config = dict(
    train_examples=147500,
    image_size=16,
    layers=6,
    norm='layernorm',
    activation='gelu',
    inner_norm=False,
)
Rows from block 2, named by matrix and row number. Each number is 500 + 25 x the weight over its row's rms, rounded and kept within 0 to 999. All counts start at 0. Numbers have three digits each. After the name is the row's rms in percent of the matrix's.
# q: attention query (model.blocks.2.attn.q.weight, 384x384), inputs 231-307
q.259 095:536503468455497497499452534499505507505545481480526507500495544490481530500528498470460520481497514502445510500517461537487512544485500516497522545497463505489491484489501506477518471445491459499484495525508508491502453503501469499
q.260 101:511492487490462503512495506548544516510513455504502518416510518469464507508530502514484524494511486502434498493493482481501503481505499490491523502517543505505490548502513472502471473522442503490512505488518521534555476503486527514
q.261 113:522496517499507481499503497498476523501492483488525539504529464520496527507448521514535497472499476468520451494503506531498507492522526537505488552482491506503483468517538511498555461495514464514492531524478486516509458496524489524
q.262 097:521531488487498491531507462473496530559487522506511497500562556462508490466501498462515538511479511495508501513502525469494508469508505451474506503517524481501508518476499472528475536495436504507477504484500508476484474503506528504
q.263 103:471510492502485500526500502446490502507478502498506491496484523499488549496532500482462447545512536484468529503505514478517522532467505521576490466524514501494559537490507519538487523508484500475540430508476489483512499520457472497
q.264 098:529463511515482487527466456496527485484503481495515506438501468490521524508509513519487480528533509504518516503515497520508494496515486539529512554516501525545518516475455489530501496440486489465480470474468552492510473498519478510
q.265 100:526510509498512487535492472509509479512500479480453479532526520469499516499473483508542487478482458493499504529521502488498497492539518486469523482525494488468505461470517460514464522483456481514454487492480503559532507512489508516
q.266 095:501477496504525473523469518502519510473476538516511529461479554468489464549516478490439525512460541513470505511515490508545486493500519489467512479529489525502519531479501483502473533510498513500504495479494513558512489489468496510
q.267 099:493495494531521518496501514502479482467435532517432487543499446487517465483546532508462472508493487559472494497474510519477505488483484514539510479538515488503471469486495495515511522492542489479541482482440511487517496499512514481
q.268 104:482443487503500506459516517485523459523546503471486507490477457529494483514501436537519515440468522474509520448452501521505501503487494514488512495491490512502488467535480524523498526517510490535521522454515497529497499483518468504
q.269 098:510450511511489494470529447541517490450509478494489475483499479528491474514485499545485537475507492500476523505531486541549499511496485548471515541486481452502463484506457496487520472503556516494486510528479501506542459492494537482
q.270 091:494476543498510497529509479491556561486509508492478525506537511490509506480516534525474543485519466442483534456515492497485530509480510523543495473492474521482517495486543493546515529508504504513523476482469511484535491488495503530
q.271 106:550577480517486509508492529517474468480503485491499486523516504494477526496481482483533482497498478499519497501497508447476497516547483477504522477493513489492524478510514561474480458487477457535480461526518448516492537492506476499
q.272 107:504491502471525483487520523464491494509476477513441520543486450503510481524490473510495492507496505518514466509516483515541517479484511468483528491538484487485504495499494490474501513557490536542523526467471538500495495491482506499
q.273 098:500472488476521501497491514486530498490517480483521520476486491446484554512503494508473539497525502542460553500535489534527502499513508525499492551487502476479481524504465488521476491509516521498513470493519478511500539477480503489
q.274 096:490457493535496498518526473481495524488470512544487505492505581499524471535518493495474537471481565518464501499503495490500512530491523519502506481471520542481520482502492523498512561534528472482469457457470475487469510497472485510
q.275 110:527459510473510489480485466460515507486505515511510514490523558492488488526525503481459526525484489482499512504512495503509489493493480458489482458506456487483532528490475521526484503497493557492478483502482516493544507496498485524
q.276 103:471520514503488507514501462462485522505506500504496482478477511522553451518526515499485477536475506500512508498544502480505524493536514513478435491532527501507457548494484499483482511505474499505452508481507490505466471508537500494
q.277 097:510517474522504485490521478517500504493488473513514514487520491475486482492498512497529488490500504514482476568531505495502490501476519450515465497525512485548465457497527464500575474497525514501499487512471517491489472484544525517
q.278 094:509526497494517481509538482519454502517512451503452517481497486523528518502496501543573472476537496541501441525513517502492472520488490508491467523496513484510503478542484487458481489456503500518470525528521510477468521488520446505
q.279 104:538460524507486498473527494527493512492492459524438472489473525526488500511552495507477506515478473505452491520539494478466512506506489510458487476457506543474465485514473505441519479506537520475502488504468509515516498515438484476
q.280 092:510505506486494507502477536498492476501518467488529516495503468488465546476506540516475444512518449538452523509482493520495463540518477529489510509498475481531475509491503493446487474477479470508538519546537517529531483486510510499
q.281 094:503504476486488490501495542535482519476483453492503531538503461505513502524516526508500470499500490499527527488512493514456534529450495488538487503530527475493514498475519471506555522484507480531497464503448504515448502528505526485
q.282 095:502510500498531487528509470512517524515495523516480493472506532484491502516502541471517511521510492504510503483476491492493484493499513479479489501469511464483523487515514478481525522511505463529516525486554516542526477468503487486
q.283 094:457516501462527505498492467498515536491481516524508537495488499508462549512478483488494536534505491492468495471549487514545490494531511573479526508506494487496538511498527476505496536549482540501502463509492485490516478455464478523
q.284 090:515474502511477494494483502522476465501507484527522505490498508528532479505495500546455536466481499538501488499537496525469471555527485480462502520464492492506533513496449523475569528530545492495488486536455506500462523523474490499
q.285 096:490475503492469541473497495479460465496471493461503504509514495472480526499502538521492508506498488487482507501469515549508479485521496554531475509508471525488479522482494476506529446482519511488491478504506505527480496533485440527
q.286 100:537487510500531515533544517535501468455521527506483488480500449504526515510536506525498509498507475518486497474493509480437509489486480496500519514486505497496472479532446526459460538473509499504494522509462521423456526536493531499
q.287 103:431515509508509491508498499477498494485472489496501496542513479457514441498516542494491458510512529512488547511501492508514510472482496472487474524530502500507411480492517481540530442479509519491499531457490489525500483506502516535
q.288 108:475502500480494493539518500496522503556503508476541498520517474475485493530533545493484495516519510498475494527521479502491505490500519538505508515508527450497471505507512463473477494503531519488536541530500482486501477490478497494
q.289 101:501504467494492498509531461542514546502508509481496499472493489472513517485548512485526490490498481488489504480506501481571523488474463502526522454480501531537518523525523541511497490507525536496514534463499523486465497502436497511
q.290 104:495492499448511510465493511446549490456484510466556459539514522558486478536504489488498504515473472514548470504513504510457469466460500530501485495512494485499507498484501476464485478524535504516490495489532507522522455505505469460
q.291 096:516530519474474514491488470537502517475499498478470478477453513464496492510512515504514510497486479492495509498524464516519504514476503528497505469518477497460512511471516477452501546516480473544519499482512498467463561506482519492
q.292 094:552515479505473504488501471515535490434539479502495481500491531500498497499457502470531506534455502503535514492494489530517499479446494514506533529538502516501498493481505526446519502521482494510468460490490512492464507503490525517
q.293 093:518522494511478508550498467501474476534562546491496485515506519507518524491494474493477486515485513532500481502510481484491476468468504477540527440538525487474493465513488518517474526520477520513509502476504485510492544509482489502
q.294 102:496517467507512489538500472559489496467455416527457505502476445480479498484489549493534439513531468510517516535476483496485475517440517467478521519525504483496516486490515526466525500524523462505544588509478532489492522481509530497
q.295 101:516493488473512489522497501495525500475496510468500514515534540482483480494464481487494526496451478466468482543535507502529494501502482522468509480500473506487465488518489514489496437515555529478467543514489529430483459508515459487
q.296 105:489534533476507504477464562495475528530526484470477507528516521507526523515518487527459490518487522484481526456506491501485508475520494481495540465478522516494498492509506489482443460507495488486513459512519491467488538483467485506
q.297 109:482482502503497485442497523535491521482541478500464502472481546510536529516493519538507476521517515469491512516470487511516468537479492475481540487464478518516449448518492504498474510538487480497486484512526521457473540469537495510
q.298 098:526472486485513450475528542490495523537511488459485530491474444547452492485512500528517484457542511493513488513532470526535538557481521494473489591461481475512484513530530525509503468498529463519538555518502487498487524483484486461
q.299 114:468509492532504512486511499516488487530514543477542501469503474500558536494498488528500509475516511451491488505534542518492467512508485496503497491469509530531479494505447475500487521475543506478492473513516496483498532528466500507
q.300 107:515488529503502480493502438464469520503499529488482519510530523535509543481457470478474547496469533491523504532476510517477494491527492497515463490498523523466503501500506493498524462533472537465488467521527513523485449514556560535
q.301 095:505497487519513509515496554474461462537534506494514482507456470498490494472526483463504552460460532523526518482493509490468484477495483428534500515481510497510526534530506501541491479466519483526493510490536473474475484484499509444
q.302 115:460506507528495482574514467491503477483469511524502507509529485466527494498484490457508460515479474465517519526494516487538501499501517513524498467516551492451485465469510528488557496547519487494506539483460485450460491506541533490
q.303 114:502513519512487516463490513551493518507485481501539489484483501491516479516530523546497553513504473487487485501510487462517482493507501462457487465461473482491477470523492526451433532491439453540540479525531473492505512475484495510
q.304 105:511519486522486495488523435542513514469481507519520496472517485488510485513522513483506519482541503491491480523518507503517506543491471479544499511475522530533451512516471497516510513471495515515493535516475521491484513530474515490
q.305 103:511521496522487500496498521509497521524469498529509498524488526528490486534530520496509501481497484515491483488488472471501499487486531511493503496466491528503492516484465497424514505483506502476490519478525528542516488493512480533
q.306 105:526465486491510498500534499510482498481504519485453520474520425517522564469494490530503504453504461472523488515496490541501468514511499491473535511490515495457465460515477507503507495545534513481474562480497477491531537518498561510
q.307 096:512493507512502486492488572504457459533497506472484493518539513530508493501509482505477479464502508490534509535495502506529538477472493447485464517498501508440439464492513516528529532524540480508517537494499504480436513536522508473
q.308 105:535557493450522508489474448521493490527481468515482487513487496492514502452550518499510518511442461510513502476519510505545449518502488499519531486565499502540532561535499516532503498467464527516483524516514496477500485509486483500
q.309 094:533514478542486499506507513539500469498501433451484496456455472496508524457478539478547506520523519537487511436479506503516523448515475442536539532483503483521514507506510530512518524540443491529504524508517494488497504508519563483
q.310 097:517520519515503534471495488469489491481500506498519466448508553498505536496520478525474496522491515463508535484473523456505501468501485472508536462481474520494494528490507495542452508507468497497504439509498499494507541508528522526
q.311 111:517483489517470517485498530526476503559527511498517476516499472464505534478481494509523498491512495457492516483505504503511543470522473464530501481517503517478466494528483455538489493483509511486487553523495518480477507542516501505
q.312 107:493497508479492509451460517467526487505529492522518514508488522494477488526476475510475532530537497492531466488528498544495516519535517475493456505523468534492533512508483512507486461505492533487489427496538496484468503504495440462
q.313 103:440511501533512479538535486533478469533486536505492526495512522523508497482499513462496514509480485501492460544462491496503483492545520446483440457523529511464467472498499489466489528519505533500514542515511476508487474494547519493
q.314 097:479488502487529468519492461484528491468496463489512522533472453507487508485509534515534481529474468503470477531530488510526509525473499539515532476513504473512474503485526504534518486514526500521530507507523482484552514502526500519
q.315 096:492460465500461487516494527505535496514532534495480482475482500512505546524534496502515418519505486532494521493520491471452474473459491504527528518475506462551518500485487489491506498494511477503490551491515523509522509500495492474
q.316 097:529519532526495502493477515457494469487529564473474486475490492531516568474488511504494494492505547485512509500489502480513512474516511442470543429529505525475463457506495477525430475518523483516488513500488462521507496539507509489
q.317 108:554502475484514532530487499507497520506540526507559498528520523534483476494510463487475497523469518494492506479527491482463517475494487511531479481499475487476513506498490566502458500437496548491502478466512496430482480502518483517
q.318 099:478507513521516526488494514493502483512482526500512503483543483540527501501510514524496489472513457495477499501503528539546472514539473468493509511439493545466490508473490514535509504522489485483489442516462474539496559521491520479
q.319 111:512518513472535462506525484511498489536537506492540518511457495530478513501489483495524515492489518502510472469503505517503502495497497529523513531534511465499521514506507457517493494492512539513477490525536483521498466479500495500
q.320 097:515500481475516517546515517475452494535454464497472520531469447509483504465498542496502486493509477473486488482489493516534498543523496509467558521502523492489449509519483494516454492494501485488525502471460520516520557488460458475
q.321 101:490560526485521512512498505493482489441492481485473510519523504530485516516455497479497498509478413517493485506471531486522535515487482509507495462507525490438492528494462537513525476513497501477501494509491485475485503520530528510
q.322 099:472495501489531503521523504513478480515489520502523506473497525506526476492543515456507509522520474503470480493492520469503464489493503491512473506480471472447485467500500496535482547545495494519504476501535461542453500498509488484
q.323 099:478517508500506466479522520467482515498500528507457515518482513506485534491485504494470515499490473488491480443476498522528531524479494520517505558511482500461504523515504485508460454466528505547477524493485503503505504494531459508
q.324 101:531558491512500499508527508538477498505506532507528527465498477489492487533497504514473484483518462482554518488475518519469513510526524456499454498469486492503444513537486526521537468461531460497519456525451504460482507537497508490
q.325 107:499501545524471508496509475492522505518488483462485457517524550472530506486508506526498555504498522482528515480496497454498467508562500530518515493519463506521502561502500523516483477518526488499523505470476485526462457530532462520
q.326 109:465512509473519482430501476473509530519511511521464500494491537498539503485519488525479500509469524501468487492517510490511533538460500443466539517523534520478501518493500478505501479488528502485473497522502522454513527497481512493
q.327 104:515539517467518490539498495513474521490523470487535529545517480523496478451490527477492468519440464429495497493478495507575515486530526509527548475492513467535499522521534511491525460477493509520501495503489487492531518497479548499
q.328 099:489506501492508486465510470530495528479455496470480472468518505498460457493492501516476514488506557477537482446487527522481502467507472590525497519514485509506512548480503482521530512484567524488492502506477525493488517533516503496
q.329 099:515469528501500498491512492489512496510508526503484504497474483525550510450497511558465512515469502463509520508511504508488499491572497520475500547442500480506522532541464494504475473491511490534506526473520489519539512514460501489
q.330 112:539443527518495533511491501490537489503515504534497468497457489524501515497488502490542470509507480500497498524503528493507482498544466505545511502491483540523487508496484541451543523501451476436499503461506514516469504532539480509
q.331 107:464499512495533503518507489487484483495478463485489494533481487531484566513442494511518510504486504525494463553504502479518536489476488475487556478546505508524509502531485479464504505522487477485506520487530528496503475491472495502
q.332 102:520495508483467517432474474498502497482514491518465470516515533467514500514527468514512511514500498513531549513530472486509476478555521521487517457497530486490492473487480482489489502533521498508491529508492517485553525507475483469
q.333 100:484483484508487515537481457474480458469474501505529507471468519524528515489464516505506473499531485535500484515546518486516474544432473539478476496498450481474529479546486464489489485480471492488512453479456518513502510502521483486
q.334 094:475489497507481530517449495449513478501516430529505479526458497498491501550508561500494447511500489560513494515509516470472479490513492465510507468531514518471548470451468472459502487521469498475488512478519479517491483481507447520
q.335 099:520472463492508528498499532470493483481522488534526486468499462478555456496543475531506509470447505523528493488514513480553469489502492485461566537508479494499511509526503455524526469501504476504463506456468510494484490510509435486
q.336 105:533529506478496493506491471495484501470481516504479497512513530545470520514461512512501515520425460472523495524460483484459482527508494469500472466515456501475514501517480507518504469477474494500502512557476476488502496509515490525
q.337 099:494523469488521474557472474568523506486503513517524510495482473493501504498520484475493444505476466473476525511497505484542501519491502513454556477486552509510505437481513551455500541526440487531522486488509504474474524473467528483
q.338 116:478524505456510503557463505485500506481508445517525490512517493492522482490497534483491477543489506484501506497491508508534508493499495514538532493533475479483519523476513499480556499520490539486487511464532480527496518459518482503